Weights of a small contrastive image-text model.
Training: normuon at rate 0.005, 18300 steps, batches of 256.
Rows from block 4 of the image encoder of a small contrastive image-text model, named by matrix and row number. Rows with one number belong to one channel. Each number is 128 + 32 x the weight over its row's rms, rounded and kept within 0 to 255. All counts start at 0.
After each channel's rows are labels from the 100 images, of 14848, where the channel reaches its highest value: "peak on" is the class under the peak. Only what is clearly more common there than usual is listed. The data: patchworks of several textures. In brackets: how many of the 100.
# convs0: expand 3x3 conv (encoder.blocks.4.convs.0.weight, 256x64x3x3, each kernel summed), inputs 0-63
# convs1: project pointwise conv (encoder.blocks.4.convs.1.weight, 64x256x1x1, transposed), outputs 0-63

convs0.22 [129 113 193 127 144 199 150  86 145 132  63 128 134  97 140 148 144 173 124 157  98 147 140 128 101 118 120 131 174 117  68 147 100 173 112 175 118 144  81 154 136  58 124 135 103  51 142 130 142 105 154 102 124 150 171 148  96 171 156 105 135 100 184  77]
convs1.22 [114 168 136 115 106  84  91 177 135 116  69 117 110 149 125 119 138  98 166 157 156 133  82 140 131  76  94 131  84 148 143  78  97 123 170 162 150 150 123 129 176 142  82 155  90 204 132 166  96 121 133 128 191 140 102 157  60 121 105 163 137 105 172 181]
peak on: dotted (32)

convs0.102 [172  99 150 138 120 129 156 186 154 106 138 134 162 105 110 152 149  90 178  91 134  83 205 109 173 136  95 127 148  69  80 123 170 122 111  97 106 156 192  89 141 205 124 119 129  95 117 127 173 122  92 114 101  95 140 140 121 120 101 196 100 107 110 153]
convs1.102 [149 128 138 146 148  35  95 114 155 125 129 127 139  93 108  37 105 134 129 120 165 102  96 115  82  95 201 151 139 141 149 159 133 129 193 109 118 127 113 124  88  80 135  97 201 154 147 139 112  92 155 127 165 164 100 121  75 170 159 134 141 125 158 145]
peak on: labyrinth (39)

convs0.17 [169 132  84 118 112 189 151 194 161 130 124 132 169 120  83  85 130 132  90 172 144 129 140 107 156 124 185 104 209 129  67 105  92 167 123 141 154 130  94 129  96 138 133 157 120 166  66  99 166  81 148 124 157 155 161 140 121 135 179 162 161 105 118  94]
convs1.17 [182  95 188 125 121 111 116 116 112 143 126 116  63 143  72 202 159 156 121 151 186 135  95  54 165 117  47 165 191 162 143  79 125 131  91 102 138 116 160 166 143 113  91 160 155 141 139 120 118 162 143 107 134 104 116 110 163 142  97 128 131 128 136 120]
peak on: wood (53)

convs0.7 [110  93 107 176 100 114 119 186 123 138 124 100  69 115  80  72 106  90 121  86 140 174 129 140 114 166 135 141 112  97 116 111 152 132 128 134 203 129 106 160 101 134 140 126 106 193 113 156  51 167 117 123 143  96 126 101 175 120  49 125  93 131 115  73]
convs1.7 [130  69  89  80  88 140 167 136 100 124 133 112  70 131  93 165 138 145 133 110 131 101 148  55 154 180 132 127 117  75  76  95 158 112 107 127 172 110  87 105 118 156 170  62  98  88 143 171 169 175 149 179 162 111 161 135 110 150 118  99 168 132 133 124]
peak on: honeycomb (59)

convs0.140 [116  84 131 159 106  96  92 103 119 121  97 106 132 130 150  98 148  80 192 131  67 120 144  90 185  88 101 144 142  89 129 125 185 132 116 102 189 166 102 142 118 136 132  93 106 153 138  92 175 103 118 191 182 112 179 171 127 172 156 160  93 167 163 130]
convs1.140 [111  94 138 103  93  86 108  91 123 122  92 165 176 114 106 148  92  95 160 143 180 140 119 102  81 136 161 110 138 150  97  99 193 113 167  81 173  92 114  98 174 191 157 198 146  87 155 119  63 129 150 153 121 137 116 125 158 108  88 119 101 124 134 179]
peak on: looped (32)

convs0.225 [ 98  97 121  90  61 146 115 126 169 109 138  80 217 106 112 138 167 128 127 130 117  93 145 152 126  82  95 151 199  62  68 101 161 122  61 117  90 142 100 139 112 175 134 107 148 152  89 105 136 141  86 136 163  87 139 159 120 105 138 141 111 101 137 116]
convs1.225 [161 111 175 155 102 128 180 149  62 154 159 129 100 122 100  73 136 172  96 101 139 132 117  94 123 146 140  99 149 108 136 164 126 153  86  81 143 174 126  97 129  85  75 149 193 129  76 134 156 194 120  84 147 125 118 127 107 118 163 174 109 171 100 188]
peak on: plaid (28)

convs0.79 [148 140 180  96 144 131 153 109 101  83 140  87 174 121 124  37  57 119 143 150 168 117 156 111 135 116 135  54  83 169 124 155 164 181 126 131 108 142 127  76 110 148 138 123  74 110  76 118 145 135 150 147 162  70 129 141 117 111 148 119 120 150 166  73]
convs1.79 [ 88 168  85 163 162 156  86 118 112 130 152  65  87 163 115  69 157  96 185 129 144 107 128 138  67 140 133 155 101 116 126 202 132  76 155 165 118  91 113 153 122  72 107 177 134 185 100 157  89 115 144 186 164 136 139  87 132 127 129 131 139 132 104 125]
peak on: labyrinth (55)

convs0.61 [135 102 164 192 130 112  84  84 123 102 136 143 128 114 131 140 146 145 161 177 122  97 123 111 118 116 102 169 144   7 137 149 129 122 123 123 101 110 112 103 108 148 130  65 126 161 124 142  82 137  97 146 115 191 118 143 140 134 125 146  27  97 181 127]
convs1.61 [191 156  87  91 154  92 103 116 113 167 130 104 149 119 134  55 126 146 141 142 101 158 145 107 139 132 126 173  78  75 108  90 170 180  94 171 163 174 132 152 102 105 114 172 126 139 174  97 148 113 133 120 144 122 196  98 153 118 136 163 116 133 139  41]
peak on: bubbly (29)

convs0.3 [141 151 101 163 158 111 141 111 124 147 105 111 161 130 160  88 132 144  81 138 100 170 176 116 162  98 114  87  74 117 116 171 130 165 117 183  98 131  86 114 107  84 110 143 155 109 147 164 115 130 198 188 110 184  88  64 101 103 113 163 183 170 105 154]
convs1.3 [152 124 145 151 137 123 142 170 157 143 119 188  82 134 129 187 135  69 172 130 129 102 139 133 137  89 135 180 102 106 211 114 132 167 113 142 103 157 151 164 148 135 111  99  75 102 148  94 158 100 118 188 146  96 157 197 142 150 167 156 128 106  97  64]
peak on: bubbly (28)

convs0.164 [ 96 112 132  89  91  86 124  84 202  87  75  74 127 182 117 138 130 113 154 114 115 146 165 138 118 165 115 131 187 119 120 104  80 175  92 157  68 171  98 129  76 174 116 159 125 199  93 106 125 118 124 135 132 124 117 150 159 112 152 134 144  66 128 125]
convs1.164 [154 162 132 120 144 134 176  96 111 142  74 159  47 123 123  91 137 155 124 130 124 135  87  44 157 122 109  89 192  92 125 100 103 110  54 111  92 117 179 135  98  96 127 166 152 159 141 101 109  96 162 142 131 119 115 154  64 109 161 159 132 174 109 130]
peak on: wood (27)

convs0.136 [144  69 194  60 113 170 136 120 151 116 156 189 130 145 123 168 159 105 106 174 145  65  75  54 131 145 104  72 133 122 122 108 140 110 166 114 117 128 133 158 146  82 121 169 155 132 103 168 118 132 123 128 112 113 120  95 122 180 147 161 117 193  94 154]
convs1.136 [114 153  53  93  59 141 118 144 147 166 134 126 146 127  95 133 166 191  78 122 123  90 149 114 148  91 175 170 125 161 107 103 113 131 148 135 106  67 199 123 139 139 198  91 195 129 143 104 128 148 141 124 173 114 119 143 170 114 102 142 169 101 134  96]
peak on: labyrinth (44)

convs0.119 [159  87 142 100 169 118 138 140 116 119 126 113 136 100 120 116 151  36  97 139 102 127 106 113  79 121  72 117 174 120 153 135 103 117 127 170  56 104 100 190 101 117  92  63 144 119 147 134  67 136 124  84 184 157 178 110 116 153 129 153  93  87 144 163]
convs1.119 [133  69  99 133 113 120 161 163 147 188  72 104  86 134 159 190  86 110 104 127 163 118 103  97 153  95 189 164 106 141  88  94 120 151 111  86 157 109 127  90  90 145 172 131 148 115 116  67 134 179 102  67 160 117 100 137 154 155  97 151 156 156 129  87]
peak on: checkered (33)

convs0.6 [161 159 153 144 147 149 121 114  99 147 150 158 109  58 132 112  77  96  49  73  97 132 123  77 147 156 105 132 144 193 114  46 134  83 149 155 101 185 117 121 144 115 174  91 104 126 121 112 138  87 117 160 120 182 138 106 111 116 144 120 174  84 143 117]
convs1.6 [183 109 118 106 113  96 159 181 192  96 127 145  81 169 118 173 161 118 114 100 138  80 144 128 193 142 146 112  50 126  84 124 148 162 145 149 128 114 109 109 122 134 139 154  66 118  93 182 112 160 124 136 114  75 183 162 108 158 141 147 178 150 104 162]
peak on: honeycomb (71)

convs0.197 [173 121 155 101 112  87 106 149 175 136 168 162 118 121 107 127 178 142 143 153 154 117 128 159  78 140 108 142 121 103  99 169  65 121 178 153  84 138 141  97 132 120  95 134 171  73 150 154  71 217 110  95  89 136 111 198 143 161 168 132 150 108 158 111]
convs1.197 [171 102 179 132 127 129  96 170 148 140 132 150 174 133 111 126 189 112 165 152  91 107 142 176 120 104  59 162  50 109 131 109 164 124 131 201 107 161 144 166 129 151 153 130 159 178 147 127 166 129 145 135 155 116  83 125  94 116  51 161 124 126 164  89]
peak on: spiral (43); rays (42)

convs0.4 [160 143  97 132 125  56  86 113 221 166 162  96 137  72 159 110 180  79 157 119 110  85 129 118 132 142 174 104 167 162  74 134 128 133  99 123 102 112 132 145 119 168 112 171 148 176 147 135 111 159 113 124 155 186 154 123  77  79 115 107 110 143 103 113]
convs1.4 [ 76  67 119 140 136 119 164  69 118  87 161 134  82 128 182 120  72 151 103  99 143 129 151 122 114 148 133 149 133 108 171 199 134  85 107  96 107 157 139  82 149 104 164  68 172 138 119 131 113 128 125 123 105  87 119 182  31 158 130 155 130 140 116 125]
peak on: honeycomb (50)

convs0.195 [174 100 164 125 161 149 163 130 137  76 126  98 154 169 129  92  74 141 126 139 157 179 123  88 129  91 117 144 143 151  84 145 133 153 102 169  40 132  94 117 191 176 107 142  91 107 110 138  95 190 125  78 152  93 154 132 135 166 113 153  83 143 159 167]
convs1.195 [136 117 149 120 130 124 150 110 130 209 122 129 122 131  81 132 158 131 169 144 163 154 133 115 104 115 118 179 102 121 188 117 201 131 113 110 131 113 102 123  91 128 118 103  98 113 180 132 127  62 127 134 126 147  39 144 189 153 112 107  83  44 131  76]
peak on: honeycomb (49)

convs0.85 [127 145  43 159 147  95 116 112 116 112  86 120 159 185 161 148 104 113 143  67 128  51 172 165  60 105 159 162 105 148 167 127 166 123 107 140  99 135 176 124 139 180 167 149 153 145 135 148  91 113  80 160 106 109 136  83 125 106 124  98 101 104  90 139]
convs1.85 [195 151 212 139 137  99 123  88 109 163  98 159  65 145 136 139 154 174 104 128 137 122  78  61 172 181  98 101 172 166 132 104 149 122 128 166 115 138 153 149 165  66  92  98 114 162 129 158 110 115 143 136 123 130  91 194 109 154 103 105 137 132 148 119]
peak on: wood (43)

convs0.100 [170 146 143 136 202 173 197 145 195 113  63 128 103  81 129 155 145 144 103 138 191  96 149 110 145 136  99  98 172 104  86 160 123 131  92 137 154 161 100  65 133 138 114 115 163 170  85 176 168 175 135 109 123 154 153 135 120 135 100 127 141 105 105 149]
convs1.100 [141 115 157  99 210  87 107 128 137 120  35 118 137 140 170 130 107 148 111 109 135  91  77 119 129 135 164 144 122 119 205 150 138 170 138  72 138  91  99 123  70 129 114 128 142 118 115  97 157 144 141 201 133 151 148 146 124 129 136  91 132 151  61  71]
peak on: looped (53); rays (28)

convs0.222 [120 109 152  99 101 120 116 131 160 151 197 143 168  66 124 143 113 171  78 148 156 131 127 169  59 151 115  91 136 148  79 116 138 117  75 150 130 112 202  99 141 138 163 147 147 154 126 132 121 106  75  88 165 124 142 170  82 104 120  95 115 200 100 172]
convs1.222 [139 127  71 174 133 120 140 159 109  79 152 167 114 127 174 103 120 124 108 120 148 185 131  95 152 145 113 174 119 212 146 135  76  91 155 201 167 105 150  79 144  90 101 100 182 112 174 161 100 122 140 134 112 125 114  92 117 129 157 157  71  81 149 122]
peak on: dotted (30)

convs0.84 [100  96 107  79 141 105 123 122 175  55 121 148 169 166 156 187 107 114 160  83 102 115 150 111 115 146 125 104  89  76 100 157 136  81 150 186 122 139 188  68 149 140 131 127 127 114  76 112  45 140  97 159 134  73 142 128 121 132 112 131 103  95 107 104]
convs1.84 [153  82 160 179 138  76 164 114 117 153 182 110  73 145 170  58 141 155 115 121 160 194 149 101  83 137 108 126 135  96 155 145  98 153 119 134  91 183 127 108 140 143  88 138 155 163 137 134 159 125 120  99 132 109 100 141  35  96 126  72 120 159 142 159]
peak on: wood (33)

convs0.192 [144  88 141  90 169 129 147 149 149 132 126 121 175 114 108 115 132  72  49 168  81 153 186 138 114 142  95 171  91 141  87 132 147 114 100 136 180 120  72 150  82 107 148 110  97 160 101 101 154  86 117 116 169 131  96 157  91 146 115 212 120 112  92 160]
convs1.192 [ 89 154 181 139 132 124 161 163  85 134 112 119 123 121 166 156 142 129 173 191 150 148  84 124 142 131  84 142  79 159 159 112 146 184 184 150 145 160 169 142 173 163 141  78  85 135 167 145 119 100 177 141 135 137 156  79 144 163  76  93  83 109  73 113]
peak on: bubbly (31)

convs0.27 [112  96 240 127 122 126 163 161  96 184 154 151 112 103 130 129  96 151 161 136  38 104 152 166 104 148 151 118 103 115  79 163 128 143 120 115 153 165 133 161 127  77 135 163 118 143 107 101 150 139  72 135  98 137  79  67 150 159 116 151  97 108 133 142]
convs1.27 [133 140  84 119 202 106  80 135 131 129 125 135 164 176 110 137 124 147 162 119 174 149 122 131 187 138 178 148 148 111 144 145 146 140 113 162 125 141 161 130  70 117 110 144 118  94 101 131  99 127 177 185 208 183 124 150 203  93 121 107 120 141 142  53]
peak on: spiral (38); labyrinth (31)

convs0.199 [ 95 142 149 157  89  58 132 115 106  73 190  77 121  59 175 159 122 110  53  99  83  92  88 142  91 139 145 160 173 162 121 136 138 182 112 149  95 155 100 125 132 141 139 137 117 113 113 141 131 136 107 149 129 104 169 160 149 115 174 112 182 175 112 114]
convs1.199 [125 158 117  55 126 121 121 171 144 114 162 146 167 187 135 151 186 181  85 129 166 102 129 136  76 134 117 152 134 158 182 143 183  82 160 185  75  78 158 120 118 102 126  85 121 125 142 142 149 174  88 188 125 130  97  96 156 102 128 128 101 117 163 127]
peak on: plaid (33); woven (29)

convs0.5 [ 98  80  97 148 126 144 145 144 125 113 113 125 113 168 125 131 152 159 162  98 137 122 189 149 157  89 114 145 141 125 113 140 117 201 129 114 126 176 208 189 140 127 149 155 121 104 175 133 112 105 132 105 156 162 158 242 123 130 128 109 184 155  75 134]
convs1.5 [ 83 134 173 157 107  90 183  86 117  94 105 129 128 157 180  98  99 180 191 115 165 142 109 105 112 146 119 172 180 115 145 149 156 124 152  68 155  78  98 122 134 119 110 106  50 130  97 116 185 127 152  93 151 102 101  69 162 117 150 126 147 125  95 104]
peak on: labyrinth (34)

convs0.183 [169  90  70 141 174 126  95 145 113 143  97 150 171 104 107  63  99  85 124 145  93  92 164 119 108 117 174 142  46 133 154  93  97 111 161  80 134 133 153 137 130  94 164  87 160 167 148 137 111 116 107 157 131 167 112  90 155 130 105 189  71 145 166 115]
convs1.183 [214 144 100 139 176 147 152 160 129 140  91 103 129 157  77 141 171 173 121 137 134 133 154 130 186 138 114 152 108 130  79 120  85 122  71 146 141 214 201 140 128 131 108 123 120 132 157 141 161 181 113 177 117 139 137 189 143  81 127 101  91 142 133 134]
peak on: wavy (54)

convs0.35 [ 77 126 103 151  89  68 120 145  91 102 153  94 145 133 145 115 107 122 129  96 153 163  80  98 157 135 112  85 145 100  78 147 172  94 136 218 122 117 112 140 127 133 142 142  57 132  83 159 153 140 130  97 167  82 133  95  67  92 180 110 175 133 102 112]
convs1.35 [168 130 122 102 131 113 161 129 120 195 181  94 120 136  43 177 148  85 119 172 144 140 135 159 126  93 107 179 175 106 105 140 160 136 104 147 145 120 174  66 145 107 124 153 123  67 131 101  88 145 128 189 127 135 128 174 118 195 171 135 165 145 126 128]
peak on: wavy (50)

convs0.154 [135  81 109 113  89 166 159  54 177  95  97 184 168  66 169 121  90 175 128 161 103 110 159 145 130 161  94 145 125 150 143 168 127 103 131 188 142 120 145 127  83 145 142 141 141 145 100  72 140 131  53 139 131 191 103 132 107 161 136 162 146 137 159 122]
convs1.154 [117  99  96 114 134  53  96 209 143 127 163 121 111 131 108 146 195 106 140 116 129 147  99 143 149 125 109 135 108 101  51 119 138 100 108 124  77 129 119 137 121 124 133 148 149 143 136 140 139 155 246 167  93  89 137  60 133 127 162 129 142 166 135 100]
peak on: honeycomb (31)

convs0.114 [117 131  72  98  87 235 125 144 109 123 128  94 116 148 148 128 155 118 105 119  73 113 118 166 126 131 123  87 189 150 119  86  88 231 111 121 119 116 158 108  71 116 106 141 114 144 146 159 140 121 150  94 161 113 189 150 110 163  98 150 160 143 117 119]
convs1.114 [156 140 177 116  87  35 157 119  88 146 117 144  84 197 135 147 126 147 102 130 172 114  92  96 156 114  75  89 131 174 195 126 117 153 129 132 130  93 146 165 155  96 121 138 174 118 109 115 104  82 163  71  89 138  93 141 171 146 139 104 168 108 104 122]
peak on: wood (38)

convs0.188 [155 128 188 128 135 186 142  96 163 147 161 158 145 160 156 177 119  77 124 122  51 124 129 127 108  89  50  83 103 131 156  94 115 114  69 121 159  92 125 111 117 109 144 132 135 129 154 165 145  76  84 122  93 150 169 119 119 146 189 191 150 137 147 147]
convs1.188 [153 113  86 136 139  94 128 160 139 148 142  67  85  67 116 105 109 169 109  79 216 116  94  88 145 104 147 156 109 107 124 123 104 150 155 115  80  74  84  89 177 146  89 138 144 115 168 110 118 152 126 107 183 120  97 164 166 140 126 117 131 203 148 115]
peak on: checkered (35)

convs0.18 [137  87  92 137 176  97 112  94 128 128 204 124 149 124  94 124 123 141 158 120 144  56 123 116 138 161 136 123  86  44 119 169 166  80 131 151 131 145 174 142 105 118 128 160 113 152 121  95 113 133  68 148  94 180 105 107 111 163 105 187 106 194 145  90]
convs1.18 [146 162 120 152 231 146 103 144 109 163 149 200  96 165 138 119 129 128 128 117  99  63 137 152 113 181  92 151 144  84 178 113 149 140 150 164 149 164  66 150 119 112 160 106 159 142 152 141 187 175 137 137 121 133  67 106 119 101 150 103 112 107 100 149]
peak on: labyrinth (36)

convs0.253 [ 96  98 109  87  93 141 133 149 165  81 148 122 172  85 148 178  99  96 134 124 145 172 163 180 117 134 100 107 144 144 104  87 153 170 110 106 123 173 140 145  68 167 144  86 155  63 108 135 147 101  61  64  88 121  73 175 123 115 147 154 106 119 132 132]
convs1.253 [166 117 117 105 137 124 151 142 131 143 132 100 102 127 117 141 163 136 118 149 141 135  93 118  86 186 161 167  62 137 136 144 132  55  91 118 135  79  75 115 208 127  90 118 127 174 119 119  91  95 188 101 122 113 148 125 156  67 118 186  91 150  92  68]
peak on: plaid (26)

convs0.143 [129 108 142 141 116 159 123 159 186 141 151 148 109  83 118 144 105 156  90 113  73 153 191 117  64 137 109  59 125 165 119 184 103 134 147 101 111 141 162  96 107 133 179 122 109 124 107 122  81 129 169 137 181 154 173 196 130 123 106  71  93 133 186 139]
convs1.143 [150 100 130 113 155 107 177 165 108 106 149 137 123 131 153 119  93 166 117 142 159 170 111 133 152 147 108 145 155 100 126 157 119 163 103 122 134  63 126 135 160 163 146 125 101  98 201 175 153 125 149 121 199  50 114 114 100 234 172 139 101  98 126 101]
peak on: dotted (44)

convs0.77 [105 155 142 154 119 130  79 124 184 107 111  36 145 133 108  87 149 103 122 184 100 121 143 148 122  87  46  51 104 120  79 175 121 149  88 126 169 170 129 149 104 105 122 105 105 111 131 169 125 103 117 167 129 137 137 131  97 150 105 134  83  97 171  87]
convs1.77 [111 129 121 135  98 139 137  92  92  80 138 172 122 136 183 185 120  97 165 145 132 123 128 115 208 113 191 140 113 124 140 173 155 102  75  74 123 138 174  68 171 160 157  99 186 120  83 111 149  95 119 138 179 121 178 156 139 112 119 150  85 155 124 113]
peak on: bubbly (35); honeycomb (26)

convs0.133 [123 122 120 102 174 166 130 127 102 108  84 123 183 118 136 136 109 172 127 164 146  98 158 162  56  93 119 109  89 193  91  96 143 156 105 155 111  97 146  81 118 186 141 112 134 159 101 175  63 166 100  76  87 127 153 114 140 131 106  90 182 155  87 136]
convs1.133 [160 126 118  91 126 130  60 136 145 176 127 122 122 152 138 149 106 202 119 138 187 123  60 128 157  69 172 151 105 165 142 143 113 163 155 146  80 132 162 123 118 106  92  63 145 159 126  63 178 138 172  90 146 116 119 127 110 154 117  93 180 111 105  92]
peak on: labyrinth (37)

convs0.11 [157  95 154 170 118 138  58 104 191 155 104 135  84 144 104  82 158 111 226 185  99 166 112 113 169 146 146  88 113  84 119 124 144 119 115 109 148 130 117 108 154 126 154 187 139 135 164 109 146 143 120 143 103  97 144 170 113 139 111  78  64 143 170 136]
convs1.11 [138 149  92 106 131 146 188 133 119  89 152 113  83 100  71  98 134 178 150 163 132  99 137 124 170 143 107 150 135 153 114 168  98 113  92 111 151 104 125  43 171 130 120 115  96 140 137  99 147 111 200  69 197 125 138 138 145 105 159 203 166 141 110 111]
peak on: dotted (33); looped (31)

convs0.104 [178 111 179 148 108 124 160 134 229 137  86 161 166  95 130  87 121  94 133 188 129 156 137 139 135  94 105 126 101 107  37  74 194 128 150 112 121 151 156 141 134 166 113 111 106  81 110 171 111 180 120 112 174 110 133 100 114 108 135 121 119 117 125 131]
convs1.104 [142  76  61 156 173 127 142 129 122 101  84 148 106  70 120 115 102 104 137 153  66 142  84 125 121 166  88 118 127 217 150  77 107  70 134 136 189 135  89  91 135 185 116  90 154 132 151 127 153  90 167  99 118 113  76 112 154 122 127 111 118 140 122 110]
peak on: plain (36)

convs0.63 [162 156 113 102  95 173 147 122 135 107  70 127 162 137 131 121 121 172  65 128 156 167 169 125 192 163 169 127 128 117 132  92 113  86 143 140 150  89  99  76  86 113 147 204 133 186 148 135  90  85 128 155 111 132 171  97 139 166 139 158 108  82  82 166]
convs1.63 [205 108 171 155  98 124 201 149 157 155 102 117  69 129  93 110 127 111 111 162 106 145  81  95 141  82 108 108 128 125 122 132  94 121 103 141  94 120 160 162 177 165  80 155 144 128 156 149 144 172 114 107 149  67 115 157 119  87  97 108  98 206 165 151]
peak on: looped (33); wavy (29)

convs0.220 [150 118 139 118 107 149 147 147 184  80 173  67 170 126 116 157 129 140  74 104 175 127 106 118 133 101 106  72  90 112  54 180 129 181  79 110 159 118  88  98 150 141 128  95  82 105 134 124 117 107  89 183 127 131 151  79 150 151 132  85  78 136 154 152]
convs1.220 [143 116 152 178 107 125 156 139 138  82 201  86  99 106 112  89  84 115  93  84 152 144 119  94  92 126 120 143 124 112 177 131 135 138 154  85 242 105 112 160 113 108 125 129 129 107 175 120 179 159 136 174 121 126 133 135 152 136  89  89  72 125 181 144]
peak on: looped (40)

convs0.9 [119  57  73 142 185 118 155  75 132 107 155  67 152 157 169 140 132 182 141 155 138 144 144 171  91 131  98 111 141 143 123 117 138 133  74 167 132 151 107  55 101 119  93 149 132 105 151 141 137  68 129 107 117  78  93 145  71 131 121 173 184 149 159 123]
convs1.9 [132 171 133 139 145 115 157 131  59 129 185 158 127 157 114 109 166 113 134 102 165 128 138  85 154  99 113 175 223  84 171  86 157 180  88 136 148 161 142 134 134 139  96 133 115  63  81 146 149 143 156 154 121  76 135 150 147 141 166 118 106 127  80 178]
peak on: plaid (30)

convs0.248 [121 127 127 146 103 135 116 173 176 124 100 191 132 143 127 184 111 135  88  67 162 144 171 169  87 164  92 131 122 171 145 148 103 133  68 158 100 145  91  67 121 103 138 136 139 110 173 100  70  85 156 151 113  81 118 158 138 120 168 192 135  82 157 110]
convs1.248 [166 144 110 121 141 159  79 177 166 126 118  85  55  97  68  95 169  99  96 135  81  82 134  93 144  99 157 108 128 179 161 155 128 128 166 139  96 165 169 162 140 113 186 126 126 174 107 180 162  89 146 133 129 136 133 154  82 131  91 149 172  95 148 146]
peak on: spiral (54); rays (30)

convs0.163 [103 163 158 156 111 124 143  82 128 147  95  92 122 120 113  88 141  77 165  95  65 180 165 154 154 107 119 114 122 134 136 104 162 154  61 130  92  97  62  99 129 133 165 153 122 132 176 136 104 138 154 181 127  40  96 147 121 116 116 159  64  88 127 116]
convs1.163 [159 184  75 126 168 142  79 161 133 126 182 196 119 129 156 178 195 142 169 109 171 133 141  72 163 170 147 112 122 168  94  93 122 141  99 126 164 114 137  95 140 154 124 113 114 112 182 152 151 118 156 130 170 119 167 143 158 133 191 158 156 172 109 144]
peak on: bubbly (43)

convs0.219 [130 140 183 147 158  85 142 124 150 144 114 109 116  93 126 175 137  82  89  69 160 152 128  98  58 129 128 169 127 106 167 181 151 141  62 112 111 171  69  95 128 120 101 108 100  72 138 134  98 131 165 171 160 150 117 123 107 143 150  92 188 175 120  87]
convs1.219 [115 130 147 124 138 102 119 160  93 125 125 128 185 134  73  83 200 106 143 142 132 138 105 140 143  65 129 122 102  30 138 163 168 166 187 149  63 128 165 158 152 142 161 126 110 198  70 138 120 138 131 152 163 131 104 133 101 114  81 126 117 117 146 150]
peak on: labyrinth (30)

convs0.130 [142 104 140 130 128 107  92  90 138 141 106 130  53  87 161 128 156 153  91 158  77 107 101 158 105 165 149 155  82 100 109 127 129 175 103 178  94 144  85  96 138 157 118 108 162  97 116  95 109 164 150 162  86 119 124 119 160 206 169 144 206 124 141  75]
convs1.130 [103 129 112  99 187 153 158 173 117 114 119 101 157 151 121  87 153 131 159 152 167  95 166 136 135  88  75 116 108  97 158  86 130  74 158 164 131 151 161 115 145 144 212 113 116 146  90 185 114 154 168 183 119 166 145  84 130  65  92 127 106 145  84 109]
peak on: checkered (36)

convs0.53 [212 150  42 155  87 126 208 147 190 117 120 113 133 116 121 145 139 112 206 155 161 122 112 147 143 176 161 158 147 148 137 116 148 112 125 124 115 102 102  80 110 118 174 116 135 126 136 107 117 132  84 115 133 142 168  73 132 170 128 155 126 183 161 104]
convs1.53 [148 103 193 143  81  99 104 103  95 178 101 168 154 120 165 175 115 162 175 129 101 133 106 142 131 137 150  91 133 125 184 157 116 103 112 118 130 173  78 154 154  93 134  77 103  78 139 170 138 142 193 169  40 148 127 116  88 126 115 128  90 126  93 131]
peak on: dotted (27)

convs0.221 [116 108 124 162 150 211 149 123 165 193 179 130  92 141 129 144 110 113 134 176 120 108 110  76 125 106 128  89  92 124  67 125 135 124  98 147 133 133 121  74 150  93  79 134 168 165 153 104 138 127  78 171 150 100 111  87 159 143 178 170  63 154 173 126]
convs1.221 [135 140 148  98 174  92 101 112  95 100 192  75 136 109 139 134 121 103 129 168 131 119 154 196 128 120 161 131 154 143 148 140 113 128 138 173 171 137 132 119 166 194 189 195  82 161 116 188  62 112 161 140 150  68 116 105 157 138 127  90  93 126 142 143]
peak on: looped (36)

convs0.40 [ 88 121 155  91 113 188  88 116 180  57 183 118 119 146 131 140 161 150  84 155 161 100 132  71  84 124  87 118 175 178  79 133 158 161 153 100 140  81 148 151 126 152 121 117 134 121 127 125  80 144 185 128 102 113 126 163 174 163  98 151 137 188 145 136]
convs1.40 [107  74 111 135  94 114 148 186 140 132 149 127 118 173 188  95 111 120  53 186 141 107 128  96 111  86  90 145 135 139 165 132 172 132 145 148 143 163 113 169 131 129 117 106 149 135  74 150 137 160 129 115 149 189 198 194 171 146  75 113 160 136 159 107]
peak on: plain (26)